config = dict(
    arch='unet',
    image_size=48,
    task='colorization',
    block='basic',
    beta1=0.95,
    eps=1e-08,
    merge_dims=False,
    final_lr_fraction=0,
    weight_decay=0.3,
)
Rows from block 5, named by matrix and row number. Rows with one number belong to one channel. Each number is 500 + 50 x the weight over the matrix's rms, rounded and kept within 0 to 999. All counts start at 0. Numbers have three digits each.
# convs0: first 3x3 conv (model.enc.2.1.convs.0.weight, 192x192x3x3), inputs 168-181, a 3x3 kernel for each
# convs1: second 3x3 conv (model.enc.2.1.convs.1.weight, 192x192x3x3, transposed), outputs 168-181, a 3x3 kernel for each
convs0.0:431505550510494520432487454527525537507553423537477504544468458506380416446503576426426485423516489482530506467512516610482557421458489466476520458519507503498442502558472518481481482495515483473507503466396506544459508485534556463563464495501503453532555530502480469524491474507491551495453479480558472529529501458565548498503433464497496457533494471470516464534527487485540479
convs1.0:541521435512501459524508546484515494494463429540549463443467506547469474514489482488556518435532510548458528557547545525444540474514434528551515534452473537413497543492577588464579504465495541464505549504474485476500536539485530460527506484490517539580442531505492488559502467475522520493536544519498379479459443442476521554448519467440527467469570482498510482599450482554493554
convs0.1:456424500532464533556519533438552508476474543474534578488439527555542507515500529496366465541578628498507392503386462430523576464492464518558491438436538486450458604534400429448552415553602460596607504535476495519496536420507491477497471442531424501517477608590515488464519488499587544453490541410394515573536486353576590498501463514520494462470489437441474485501502436567532494
convs1.1:476503418447435486545545554463507575423510560536572449478420519494555601493574480550477381468480495494535490481419447507585489517529448458542546514465525459419493359442592387545538543439538464480418500493405594461646439497524532550454424568460454558437537447452590615480467420515579412575501545560405476520538479435568495512515479422513449613473468583509523577594395493513527417
convs0.2:402527584414510475443518531579534526564563468482452525509386483493513540457605459511430550390521473413473446480499458530567521483557485453544454467420485421533525510487520493525486419448530454504481468410546471503606553541552527467505468449571530541506537543469471430454507534509425549475433514478499639423520671554540542464498468483545505441516508430431453547427471497478485546
convs1.2:392507471522557527422551520504559571526498444512462517454530515470488563495484495491493526528527554532419450447554601536447507491468447486525511453537541509549464476541628541568544539567570499422465514540551477462530573530509433541498501563507578506481545483489541395501508502458467495538465494496499563508536512616583565527482581591516540537491497545546438507548473545476479526
convs0.3:431496515527479547518533450549567432511462350470561420592551393545623573417489550470523562479561540430601512482500488610533565402465521498533525509456410531457454486529412461450502591454580430558542428443593499474445466479455480485546550526502440575404486533461604517466432491483507489495460560493597480483486413387459594484527478580465556478478444412511553517461543509518544453
convs1.3:476520494458520456566564522472518513341397602457526454542414439476433575500491519525599659432497465464408530445455501605528435557512493513473482489481477411548533414473437455539523507548528617542488420397542508494593525427506530447457527425514525605450548412586514562449483528554563459501444435506454434536545541592501506475489577443453565482541469573484514428488551429514546412
convs0.4:507580596429548536512504552523558451511502477499444389497529549534522518514480535532647622497555478486436449439551524486501482569427495424515426482516457418496547580502474532522433494472515462508442512501471456576536469476450528533568484459524500519543448490551523491489539494499566485519522381449442432424454440433485491434617525384479544559438429501547521528511516580484579565
convs1.4:543530574490447579401457470519483471536507500423481476489583455552464489560520482540500438584503488476534555548495481487435385548584467488516575558466472508537517523471529548530620495511474492511539549543536538518470410486477536440430599449446562536511493580576456516383531616548459361453496410473568534551566522489424426419484426387509387474513491570485536586549488384560563468
convs0.5:523422435385482491485459463531469535485463454520464518490554445473571519508458500515488494537434526453492508564535443576542578584543435546454526490468569518590495456481551520460447554441463485573487509580390444485436487503507534475478512468452541494474468526482445446523581503471481537535483572521521566511505520547578438454497506545573453538470541509507479483474512499488437530
convs1.5:481538422470440543626573532551535473474481541405512504491489487413438541458436542499494444534557531478469393458526563481543523467459447580470433514532612493461467525578509596502428531492535449580531552471500539459558513442526508518490542489487569525484444516549547383451573530447571486485524493457509481473502516494475405499531496544451498441521511492553508474534475489542515491
convs0.6:522546645571378492465409334472484467412461508532537470503533417588538461428392529434441467465407478486569549496501440539507526466439468511463541537473510407430521438366510381547568500442461545469477461529457448459515471547534482506560540468544447476455564569442409557456476412468449402522514553613631478425370319665569579596448556463456388546487431473461505486499615565443475488
convs1.6:524498492496534471542575570524523500480513547526466521464451526489493428537559526589462551431420551529530437470488450482511502441548477535588589475361545510456585460507535525520515496457545460475541464500446470532550500569527529594430583511537545537501510495502553414495495486483553529590483432525488596518538584430365529513498563473410515510556537442580476455526462388545464469
convs0.7:470574444519562554515537497588445480496530490488471454591442528455378510492468489427525576448481412405531577470485469497423484514548457481430545426509391488451385574645460496532561613517385478475592439613445562513567497541415486494456581532517483361573551608522482460499461517455432502464484577637430533361517561543581552442449546461489570462465502470516429483479535448494501478
convs1.7:411488479491517450379423444593465533574443585557543526538528503418519477581552439497298557558621549517477475457430433453392553568668499476485442450595529525435604509455441441484486464497444467530562600422435391438515446417426423561524548467467436470674534547489464433599478454470462517548480458512559541465527510542629452586540484535478541604451541547484449575512630488636382499
convs0.8:414554516475491471547464535547500573531460429514416488494555503477472465564440455568490457479488544497577438473483473447552546478382449497506396531545564522523456535514469507462542475507406422524458554492550501497491532455476540506524508494468495548427476458628458519521574557395555581571501419486554523454457525531562525442547599395472546497466446504530498601420499603432510527
convs1.8:512509472408458573538605540484470557472533485506513475522455508462465556442383526542436495456440605436426426564463545486560508543423616551462518462513546456675437616515466444516498546518499507403517597469573463511518493529470505551501505429472557552518442528529498456432555539413551570447499486456556633441403398461460498550503515571368487477553492431491473498539400560570479609
convs0.9:508435489512521427469534425473529485496531564473469486507536531588478461483572477495427498489550553472405473466440481565551458503623595542534512485514532517437543438538538472395530536627544625473455446459555484569460531526490524508536514522555395517477553471422407567541481344469550566494504456540490491410479481511607488512591465564408544493548525382441562553536518521536495608
convs1.9:528441475507470505527557445518596564488505481434424595396482439494511419537504512532468446635425522570474523487465489511561566647455458439484551454532595438517537469380452490458583527539495520473582525489492420457501520529513524478489526527507528483573521426359498586534472457477434523396464546506562460473504405547482544411431489432528468530485522465485455498575512474424406487
convs0.10:395391379422553573478514457552499377479595478415512431474492499564506439600517578494430489495361604414580480538591494529535485518392473480500493422477605536413569473555592580401528492555504454437484506588578468383471446467475474533449537523433502538579490504449515645506494586555483443547468590483379440547490480424462436467404517450434449475417509582475457384510530444467607469
convs1.10:527504588478502493481485505517409562495528431525464457507450563591491462496511584329543455453486537497639485483513617534495413455431533503524616553365579475529508476466496504591593467448519461524472587392550560605402551507504423440576549395486492480389553428531401562473525505444386454491456413532531628585508439379463561518501418484573585518438541504452586368516488389476541539
convs0.11:469489469570444479443445440571464500534556465504503476494436472492515461500538532537514515464456525533477502607483478501476545512541414519577506572449472512468566529481528450493438514455482509478435463487540472518492500470537435474572510531524475456511563561459463508449525524456498489452510457526504493533590490426528491558441470476486517418494451508418542495487371506484484523
convs1.11:463484580519547468464524548451576483485434476471442458493523483547502499523473521551549480460506513551434495511578497538444429483529503492530568533534521426517434516533563498520518479500481526452497462548521536459503528482479472482556522505488502463496518484483425443482417504512501432534606499495516515580537569502443606529505613471559468528479548515442410498474544579478498512
convs0.12:516517535534486523520565528471574508515515528501575499506508507457503478592438529537435492425426449621459502521451497515514468451511571540486487453531396546491338571495503484517397446461408513466449462431466585507429419519478445429448459549439477547553378540521517486505563486514536553527508475537497540505479500554376512578500509468575478597567391522541428448432514474479475659
convs1.12:452453518432478459512474473505500416539494481481428473472532484486532428504523546534448507502490615572616530500603514446515432402487494470530449452450401473503544536537537431491484437541404491563484390599517537419445583586460517535395530475466509517566488502511536484397467523436529490536542428538535607565508574504473521445507513506512509534477445545543395453485492504531535410
convs0.13:479532537423495555509555441541571485510458420503462474615459491544561507410459521460530645474428395491413524536562539536468528508540345461617556501547414466450457507439462489454556567490508480484598443476491585514552489573458471513519402505501415510485431546577530578462582467533484479423474488497533455485484510493466574534487427546555480438678472508465531411535554489479507493
convs1.13:502430408480545515527522504445590496467545461455471542460504454589400401584521414580433606450603487516531305504516438517514559357544523476546521363555521508425443419511556543546528460574470462492454404495444531444468527487480571515526539427502441439627515593385480455550557415516391425488561576572535433437514519359525492487510477465557491361405448566641480524451545487553596439
convs0.14:472464560565547527506461476531507484468471486510490495530548418497529504503515453506500567507542467514508520495403531489540481470448484491483431445592503503516518481534525479478515512587499509455507495531515475426495412554496535473481491502548416529510465504464455490565465474485482511480522489455527620486502455608561512535472528494479492536459502485495544432572493552603547463
convs1.14:483437461408486518513481485513534562496479522531593504546464533485433516517512563474526466593446556486512455450536507496437555514510542560554488459458466461485514505422498491481551533445506519541575578548478502508494530444451533446470492499534514499598439623476458451511505543410477468463432536455538500452495581408537443401491453536479557548502517508485549510488526463558441503
convs0.15:533562504466466470462433439517448461449526505497494547496413490412480387453563459496504529450600452505514441489495514521451493540484460528563505456556554540487534458454479500450484570519467485475548490548436479523528505488488563462569470508476506510491526464471546430527533530552471437450522481545401607518569479590492553420492514519491523470513491535597373586482419477465536484
convs1.15:553558529532506455501503565520562481558496469537441529542523489502495498468495621469514543479521414505472548577541486458439506459502544545459513524549441521397464473411511533596485514506469482527514535561475440518483497437452499502477526502423433513645505466468499469543465463402537412532445540466518461400498582514462464535509515495481521456461483604460488524417474491503466494
convs0.16:513425460539401550430541402523492546479487425550452526530640484519618428555546502508471510445418485529479511536406512450483533500530531437378515503567452542451474452517479549550498573562509446461555478579471514505471511494478522515500513493530462509503516480510459527534463441502547512453551511528517404463497487471517508480508504564548526597550523544542549508484504466444539615
convs1.16:483467495453563545436522505472532440605537473507583475398507565552477499491422521552515523467457565495460434486502509533517459459548433452554469500548461568500524482572536470426519465500438477483544473474537451463494466530488441431474486478491584464519448525445482361491516529517399524461514467524541465510382477488416473492439549597505452528450499487491433566451521511500483478
convs0.17:503505449529474494506534580485473499517489403534527463535484452456464504531454539478523490527470617469514526572488547472409561524516482558505517476496516539512467510449503443504522600428490521506515548542424397542467514482574483473539554540529499472475477501489491510453493489520484481559540595512524567504466436526517486532513580463565474498528527520473513456449515499516545542
convs1.17:482497486530417437524519436487476531487494540476485521527452515481464416497475562517556486404473484456475508542554493446466466463462525564537491517490573568524451485501556453530496491523480481455461484485511449480510539536464510493444505371536529472559558473491449503540493473473475464514599551499417488549480516528560471493464470456570448466552470500509449475498552445552556540
convs0.18:434494493513476513461478573483536471516470521517515416417454490567449548528466515459483444509456556486580502527472415498442529484486528499495460552405524487515534544480565541586532460540522466498562469552498443456535466449522466434591517546520583580487483450520513447451491509417519445506493520428594468483504495573521557533461500456419573506541440508544440505510526521495517547
convs1.18:462508529507535503509520557501479510508512467522490438443525526484570498507495528532527488505467501488500503432479551541554502526447442470433522511540472437615524488499505534497487456482553497482496460445469550512529501560511490544583446580498516539422476524616470460481495478596507451413491525573535577449480528512497512509455508481412531490592450426530555474465418546434490512
convs0.19:520457476466486504446466525612498516435501560490504443481486534440428443492514546518496451505514556529472541459485486473459476472461491574472543500563481544564579490469497533519490482449476412454508465500551518590469485503516508526507510497490519471506518467504436502563446513443464481456448530503526489583492474442465459468540442552405527423542504488513484523510494540519510509
convs1.19:528604532509507498502489580511504554461499516507468531554564582549481455545551489448510574424473447486512546569537469400465496457502504523480454500579491530552487510533500484498392440512459547503532484506511500508482520455515550445461527535475415540554502443463395502489492585521400517498644482552535466437460416526474523527532573487438492465513540583487465501480448530531475494
convs0.20:497493425459432469519447528559447466554461550527571456488555488359469625522538375418591397526480544450416517433489513445505506504610489567452546510424543516571476454559495633537475424469498502481510479457410500485554492439562477572538487491493520376527523502444378518554498473562470508518557387545450526507437505506574620504504484586447549463539558420490470512444468637515456619
convs1.20:536485545469653508495464442469544494510424524559458491503581542490439532484468559602536562566439511466542528474529524620340584495477484558486596433616460450540485479537512492562422473489453409443566480548513587488441548500510479458515489522496526363584534484383494547516541483535469493520468510448541403452509632516426536558585410495561484540392471612536497573431528554536385571
convs0.21:432515502509519547417465513514592479546556458462539456511442499516551520480482546466509479449419479507436526513533458480544581487483462464526518546563474521456476577470441428604564544464539524444540530514460605507531483562489524453459465577465484529452544503540495462473492513513545501586468435485473532427507532528567496499503439553479446471597511481502467433485550537513469540
convs1.21:372529493450428522466486545520478523479477561510457476483414453482433394487545441502520458422553522551386453426465462468474518500467413524516597406481557480438490540524490567501456550539585531517431461447482541487577513460538526560537485532512558538447430517502619334559500529564535480404486517475451523451469493528579488488416534472465485526582457459509456587477485443531483459
convs0.22:506491513437456594446478508525435502444493458579434502399465567552523487547493547500437562481567538492518546484440514572499483500512504535517497512575514551414592496536478488546438503574495502571495539540585439457483478510501486507540524519495467580440421500522462535503539504469537539528480453542554643436466535589468511507481567582459470525502482488484610479540470537522442534
convs1.22:414578498495546531494570551569512501494519515462525506505435479554534442465463488508537534516516419419598507512532539443460470458494558498510511505500509500601508603510424569460463457531497524509489568500510484529496545556558469496441472463446613524523513526498506470500466454583464492538434498493491463500460402536459436505488546417481488544488512540550489545472608483501586544
convs0.23:522528552485413535472476393466552497467563585518508529577511472502431460561499555502548512450457444522446576473503485497487485440519588498484520447504563456461499517546527430467441486505520515562455485590472457471532444432407552535517489468545512540552460533537521404498455458515589382465531462423463450601554618585577527583446513593507567513516453471511456421519487471554523465
convs1.23:490484490557533511574508547520517472515410576436563537565557377532527533439511504501517488500530499526524492504503494492477538544597562503537564533577486546442488545543573493418531512523578438476546590502564526476464543480486461487447497452479534491416491497547435484528555465533505483513582425502484471491527454474468553528521554484534423528508517464578499505542526552515601505
convs0.24:522440484428504427527515449529399504521460534512480524456562489542432485511486509546539466560431546535482491512491528476473525494493522473524512459421539525502526534453548460492485461482479434558446593524415440487494459465527497544472467542554527484557562438560438559475552466448458496430536462432523445590424620543544418514468544516541433541508517516506508546493447537505514494
convs1.24:617538484428525488498483480511540477464529525456609490474518517486460465438473596557466458440488528490410588433537571515586569515492630459493479551483486584531476459438443594543540565482529501568557491557464442537487505425501532463510543526475554517479502516508501441482595461556552515478492506487533457483526464598467559496498444473460575595476474529478533483487443501517484502
convs0.25:498465563465481504479501496493490493522444455503559490478615526463547487618546458502573377541505578500502462460401406468437514500443526541519628535584553428564434434460505546470515514548565396496527583524465522420405429479471486578418570492526578568532513445546438483418505525435507541546510523531483567472577582539525603516408485501450529521624545482564449492515539497493523459
convs1.25:539524502509471433470526587500479507533539565472542486464544498490517563474509536467515459443486465479463441518479555434544519544569536564449530525379477457538457459411427393395458459566555493538520475502383449501478446419507518494470541488434479519528525519474473539437480552493505475409535522557498439402526412465570446516488499430477555549392494432455477478569458562624521517
convs0.26:483510477377544574534472491402460427522463420509473529547562541563498461510503434615471469533496469403521418591486485422527443490502494468456430526497422519516427479519532504481463442461496435587445451399454479577512491498444564565556485430517487556510533592503443430501500453429484398465499468470521486496571527563487527525523422416611527420522421538516456431466518652531447544
convs1.26:519455487512471515480431550415603542427629529487481535510459405587369392479427493536582486456497517460507497524499571450495510513464464610528357486525517464480504555427451512529492526486455572601462470505471492460543496503405527454498431521516501582574453379529577548491529574594525524506503635556467593522549440377514543488495525388541547524611469532438478400505463464469540435
convs0.27:447497485461488506494460485551468554473456519511499429500519492473442472535447513518456496570462426490557615483486549439489447493516530544550464542488409529486499437515566536427489519487437491427421444442502506477528572502570529477546478397542524499499454479460480499596572500468434515547533612518387548502556501505520499608512544498527603439461504499480428483445515577515551574
convs1.27:512492502513541435594479518495528527519433483572504484539536481542487518454520465580462474402516479554443426419507502485644492576452563570490528495483545417521581539613510435555479494496513460488507505635512468517476466581520474523488455501536575519517566429529377442471500493494469652428577422527495555441529420516561621558503512578532434432561567530453463525615458519470568518
convs0.28:485548447475477506543544453469499471511517582519430478501506458484456479458441490542495571483509484464404431454448521458503400487488474478488464433428480521475472550435511473517478511437466501535500401470462525467584473599461478538509454553503397532506468471558560470521495504587529467469581424416455595513531498474491590495538496548453479502514531489437513449481440522479436489
convs1.28:480486420441435575530514498600592489465494496556524495442490535529430429544491529508569510496485510481447471463480522488563499489482526480471495511486451471490492467605551462530545484565401535498482470448521529508427440559540447524508441558422499482524511539487536521555508488507597492513391532449504510480473521438536430417465482451446512574457529530483447478513526468527520492
convs0.29:455439520414499461494567461499485548456485562503533491494480567433470550506479421515428494537461480447540600452501532557470475523486506463604458445497553583518455484587593412543481490489486533469491432592578490372451446578473488476543410528554534552448523502526513506628530411463425526523526463545392464439596499424429454665571412504662489358515552503523528572548542552549546464
convs1.29:510451538437482548561534459392603523471531551589471564396447503491464516522579482522501429484528554454530485428534461395536464389380528503519457361483469470460576510485563498504547531540474485522512349423541465617449523491450532464551567472435508457463566465499497578474484560478538510555498527601555465510612411427560502365338519393491475531529428521520451479511353504418532406
convs0.30:497403552518498615558578526466434439462451532519517516617558433493582567500393516512416460465451425451543518517514467464540515607435477440551570494470478381529505565500460453473466435462434584449538554448488456484465441509461493481474457495411559504531450533461506428515497587493493487484585566542460616518582458680510462506495441393571559519599411470478503522556590450483526414
convs1.30:559580457498409536524500448475425468483541563430470530534590624507420432488534494449481516469578597462351467454439429506437473489543505524452486601482555537509533572453468386420507445669456485425494544504456483549460544481458525445497552523495425514524533625478492466499502434423505480545514375418625464467453531469599413562567501580479446416516472445488489525548536521518480570
convs0.31:481512546467479505485471582551442561450502517564427524493471546486535424520472539542504585536502393472595336464524481581447486444531479453497465498479469412526495501507434503560519469511372564439490566582391486474435514494498436471467537461537532488520437422503528433487546607504461485534522474488553511450498574487506453521535440550540579508475432454495450544417450558485515532
convs1.31:511463521498568499456474639487583476506527554479507531498406465447461578444517492573475497413454456502437500533524492531510523549486490504557389425577434568455526498454512513516439529493509570443517495547477470470559542557464580573536466521484500536539507582384445458517561391494407515506520482427433524496540441500587509590466490449460418523440582466437528489498523458522518447
convs0.32:530540603508500419483426545473428502522523492451475386494525481484476486464491412576501500469483419538466530506460562505420505522572538500450509478492464460524475468458583507584522507421478591489494498521476539472542573558510548492468477431521513504385465476602519615475491548488487495444488438570518506494507476519553598552471537503470422502456494473602506487566470507470477424
convs1.32:460409514554479450410494550492480488539523535500474477481548579519517541512454469528586543498503470516554512529455425447531530555469523545482524432451436537457489518486541592450443481451464539491496590403466494510440486523495497508465510499472543546512495516524460496601448461544522470478422574433503439398516535524519540455428567494558502461460527508473504531522592517501497523
convs0.33:522488520483497542494512405462432586457487519562529551492514505462565517525491550435423483534483498539442474534546513484405517504609566455497427512509409519523449449487474462479527507513502529534481495514430510482449468567437461542445490536452590516569420462502493471478551450434496473516482431580482569440459587509474487466484428602516418488574418528518494440465496534409504534
convs1.33:466521505552462522598455518517468530557473424476515512431527459514488540464526444493515531406500562560466469412481403473478475500473507497460521399448542502467467546478576482474467489507554541590488523581516519478469517454516472518469544494523575612457493502528427493494585538541538528482530537502509455496485457478568562499517503541591487500483451514464478556583557495545567445
convs0.34:470541498532444552430378453565508530515639478518479467414561484550581472514394471519500422481285471432421509487579514485561514552602496444523450614466505392455517544500444508508558552460391498488415417530363383521585511519446503431500473493431542429527470483460489491418502472464520540491436483522503504607603574560588545423463455549473644442476503474566399457619561496473574570
convs1.34:523511538436485514553449437498541489456392520437567469531491537540534539473506584521429553548515535486551462547568392549443531532510423558471468481565493593434458512527457608466548459529456519446456568435439470448459482488490505499546493498506601414640496505492479441589515444492471448474478481435521575547403568430508467610459568506466478427466425473529367452532514474594473466
convs0.35:450495417603437496420474415501478542464505436505586522539505563434470481553414580536495489585604505542551453428591479517535432454519550485429530509460443493526450508503575510496471516483506508433455505526509470478478478444529460468493451538484532541500484474480486516467481516514508486592485546505605557491569581533544433511458466554529566532518568359557486506456388484484456530
convs1.35:450438571539420529582590545406474459436456571549557483515595481408453470435465539549512413432466554444398500532453555581439449506451443447466456446459462464576499583593479486424487454519489483545554543477480492429517444533510487594550599579489535452386551428480587523515510548586372548404482477565455534549475463528468521506461530480564367394477512480503501468478507457419461501
convs0.36:411497447506541534530525603534590491467425539568463567455588521509562521557530438464432466479571479452469489505527509524509447546499579483483441504496508558490499602497498521455433530547530497491533459502544472437439520462525504464458497498458593517457477462510484438530521433532524499510480504517480504436533476428567613498514494480589512600515522460541504550455444595460451365
convs1.36:472496468535507434522520576527614471530529503594417453540560444503497581438441506572480528525448467541443552413497442493626516577456477383503465403527520458507529514406512491509447568566472555496560470415372522490507496515485501504575436602532454521568575358465515456461568503535563461524377467466454543538432468399482473518420491486467481587521537529451558522488408504471503442
convs0.37:503545505523474513483451472529534442514504504528477511454483532506442532496551566532452567529596433538502524517523433511432579513528528552528468518441441459395491552464547568466502476489498563522445425470453524446459507481438558476417475467531533466471474494481507528493408516538577513512535422584474458512522445438409428559510562493455471507553545567463504378408501472496489503
convs1.37:529534510475483518454508519497518546490516498472498501462402542446473472512465448458507497516432468511455531520480544575506521513505488491493502511553549514434493495492519567556486433484504462535552532433497518525520510468551587474552532471500586491508543497396491527487519537505411500534486479529561571541544491543418517502437464491468470465506493444526543493476575459602455504
convs0.38:466496499497485477571519439567495565555439490499580534494450459475463574564562467500465507585466478516483468457442461434548495483500532531501442521535610533459441451556476469553529481467462487482517483486481416531574529429536487517555505439540504512431577517542489438430474551416536523594520617456362687419538473504539441561504521447558431448435524447422463615460547568571403557
convs1.38:437465394509593492497475538491413461466528503497609492487530546478442552439421493446597433519450400462568429469465593454513473419513497540493479529539579489562427556464525570488489500468480424525417506449511491593476532429519461562400409536410537529477500490503397546472542399543505549467514395602463550522463535400475539577479508459522519530557506566550493608573491539575428655
convs0.39:526590550511523536451609473439483525513429452513549525536437507457463476527401498493534529470553380441491565526473565504518499482474484540448518471573450518526465556457485545502508538498397456471443455555489344465493497505451519529508526476519518467481471540430507441513454529483475445495505490550565594500491443465523520483499456443499565479513462550518516551461589499527575478
convs1.39:494522516476457379459503444536477531478400520488461458490546520469464525511491492581461522489498594507530476499463438447490515476535549614539509517488492464512535479474467570527482543534506512460538522537503489511465466466497496501540510504569491453517533495514570542452530473489508589524432436509546497543510536544488488545484608570578469454441499510477567440472483598532481521
convs0.40:445496448470545484528447561511502527554523459527442529440433467614564476502557510472537408459530586482492534500467434509649471431454587505591513569465499614511555487566452434553495461471488530484536489418500525551424536431496549433613497533519521552564483363421438490433434492509527593470407492510495560518489487600448534493526485476430550482480582439531444434612436418529442603
convs1.40:484491508456471500567621454362511495510586517512474564469458445557459529489483414591542462520381511492506377492360570556591500471400556561493409506506528442462445481563459537503475494554514479620549467430524460431526444468478487458489592534428554508477460448578461461304490497544442516438446444473542568489403447492393550566531545520540507361568552505489608428557593494436487519
convs0.41:539486482485457574589513460492480456582566487535429526494500515439518463508472505483508488541451526453553474527474492499497493515533449511523494493511466521560450475524456509494491432435509474516494505493410539495552445525441505547448505475420493492439478481527462488420503518439506512453532506481550518434532514473565544424513518558521478489529567516462574498502485443602528527
convs1.41:435459534451513486483530414514509554464460564527555540481496528475523561466508470541473485461566597467554441499469494508492487436482481502411541410501468453429496538464513444456518468486411471454440414504604445524520525538555526583515531489473497450492505559496483534448582560429473403522481481485568424501507474421523541533482487527544530535518510543533499429512546389486541519
convs0.42:555519448504468521456531547461490491460541477471586594444523494609455544528556499531521482570422435512584442505505508432578542488556459455464448499492411531569465435573410626503561560434466500456389568483493535432540477457471463559494493485538542475359547447532484444484546435463413504468573608556515539460561523495518558437428450571509520479526628490519546562522474584487499595
convs1.42:514502456498625503558425489446556546565424528574479511503510548484398410440485440507439487464602475496435372453562532578410431427462497420575489410532551546441509543491574420490386426559528427481555468549555489522453601529500485509488485472590555417445549510429556369517605520458431487464578510471511546409419496385575538542529534523520562483506450535536502524383516561602521471
convs0.43:543510485439480485525481509433459533553505434562518482467492555518416476530558479482506457538426597379526455475467566445613465591448485489513561485429475551516546535440402557543382497485434455535511478483530512465477475496428551530478493485472455481512528522577446544478455468508477494528612587526477438432560455423587511592539565454577443496560518536475539570460565543474466541
convs1.43:496535447563517536544544411486534455509557528447467491570561511537559510503473437508598461562454460394566555510542572448464368507530551517487522490475478427609568501521432516519489553389501490491516478428591379480499482470548486533503595483534534520520501445611448578363452456491511460458422498534528548498569524511450513636595493492422486492499505426420567550590540479441583461
convs0.44:464458439549482453487429531492592497491486489409476487443532490508549396526576491486556455413469502427460380543477475463502529551417593468468459497531535564472503570453430535415519528531453515541501412409456549561472631489499553489465468570498536532482512444469489475569451500491592502420401512468486534488499553445432489560385529520511544467476595544479471477545498525513646498
convs1.44:540508520534592559472514376476506583515573528488496528455493462578527456466480554510496477440513538516515428467493605506416511511481462506459473442468553509550455471522446512485571450515482491489525525502579451515423396535481511503420538519496404575555481484451514482516533511591435547395555560514591480451561468591593566505440414528507544463525416463551533483554522507506531611
convs0.45:446475533488424470516441469454413468555482499488422504485584461525443518560413581434527544608423470444560539582510468481441540518558511540474544495447457511391428474495527521475514547473478514482515485478482480405540576450540551478532521511502536513488503440414527454429479509539399516554414576566513408517507437551546525445428559488447474447519510559469458550515512543482576579
convs1.45:584522454492457457448488476467493552522550439483509491525581485454542480521540478474574530508552525429522509460526448498510475523505460452517479500496566479525472492526424451413466522602536466460448419474460370494554513536566520548517516560477597487462505565560505484539459519475494585454538424537491512516543526466493614614449532574413496452512480556449505519494444495529449592
convs0.46:482450500558445449499454558480418536535481536504527476391354464563464499507613558568508477517472454486514485601416580481497568536430574530465453372450484457523545514443543427523607414606442427475463370432454564426470411483515584492560423439423509532565634573455513581398577581486499504555515488677434418506508523548454531535533552571555433442499448581486528461563556522500524461
convs1.46:525466463421395389480487408430479504478518391488416590521481416470608475454489554585521469471466477437510481440524473427507507486560566489497523539479481561537421397456458489478532506462403504602529385532544459474383480492530501356585580487427559506543399471456575520401471494567479356573455540553450533490533513517497574518483473539518543440460608500458579381480552568483488522
convs0.47:559425500467540454522479485516595515544529396493471428564537560451525472409450488495451508467414495432613489538485542458622402443505483512444530487451505538505500409504448596481424583479504518495442439522581548509571502523546479513617502418473517530412476552485466532402507427500580372415455417472383530469619537531562514448459453483569569508540635439548483556514555563484497574
convs1.47:520497426443487464565513530554585432503516514494426530548434426460465563474513474563460536579570481392510461549462507510486459479488488503455455453587528398527628487490542430572481559508545471500478528443542403328539508490484492489428442485528540531517569407564434506506410495570518544542455476388554566512450469496463551564497547490425479489570410563463453516471484558376510410
convs0.48:510627652463521652489509551517542631442389492521492505513498530554506536353512599487471559413557518527538457441497475597382540468518459603462497517455593471545535534645417491426454550573581520594398404521527581558514467480595382456541468482602568434454587450440447445477541397539563393442488460398544501539550532553431522528499484515407584477571380561554459428518583449474638506
convs1.48:473396417343367535475502605454400481429543468466537521513568464543571453542556394479535586446405500568424493504448475474423438487553468499434520426504539551461460392388450555522468578413596513431544511483373460502502524490483493495604504526473450451450449470402445383466558460512442572475517444433515576576542458547415548415408494554581573407549510440513475490520476529522577437
convs0.49:479459555525512500568477554471438500452523540571519442483440562506494439447440448604558567543488512561429452464451497488546549521501444432536421546538477584555525555476500531571479540536508498508625463549474520530428516550514572559464547535533439497485514485475574432489511597531556505453537393519491437499443506547492592490449471565476515495431509557488497527465429598507418478
convs1.49:573495473582542386463443478469427407446476538513529522534479503540546543549525461601444449420499454491469437544465473518504511424453478587474406586531398499529495556459450576491524540550489539545522529486511542505494441494465540458533543480519523454486406578451495486508510564464554560478558461498552542574466589418454445529516486528532502519457582574484484443438516488429398539
convs0.50:571567559553627464523468477436464484544528573496481573483568497424421565496573459589453524473577472315650450445612502557420461442530537474455436507478442565492530468489479497387419482466609476444569546481465467504491607547437506421534467434582561379530444609488518555478404465578460490541424509517487561447511525513611512619468452492459544473581534450438460435598493556554420461
convs1.50:496387495542512465465375517464553482465536516495573590466577602466551592505454485617356592458561512420552454508503472571560581438451578522612454647418449574392537529429464491577442580476459496473522432621482566513590517471440490583421444497450426452474475451539420611451521454513458564500359504460451509468619504427523496452444568465510522506471415540499422533548489545538537521
convs0.51:478448576380542475550417555516575566428446552571587485439461511524611525470466416490508487459505500570486480401453554559550549456481527473440456436582498539537492499532503537499502466488576543455435483431517558488514500517510569523353570553485518524481497550570536458418506579421596508545539484452605468529515471489568530591482488486464631565517485410483426464497488514501619508
convs1.51:540548434368432470522548517525478512502502588553382511504364526550457470415503504485545483511573492419384424486497461524541529483388482522446432561496489518564451478458421509582527482512479415561472481462412547513477475462468520426426497500490501557496523509582448461425484453450488512442572448480461517438468487514481447405553529485503412559495493532494500506493510502483546553
convs0.52:522518504483463594558512576506479575465452539527449520488478435526520517592443538434462532507544527394470555497462440469376630572556458547431471490445524552523496480558556569552439500462450457454495485470491435432498522433504580526469436485478460523473513481498463540513539519551456518449493558449566439501526476594504524502438583458532465473475469495440515415367545539525426415
convs1.52:531454423498631512481520384475440499541532529468508503455437490498592505474570517529524493531448500426465504439472516521547423447485495455467513443453523470519482478476479567512507477451562495532390556527488570503514487524441426468447475583516598554521586487422507464455484485553402473519501558552419490503375523520512527434458372562536584635397488445554581550420470482556439522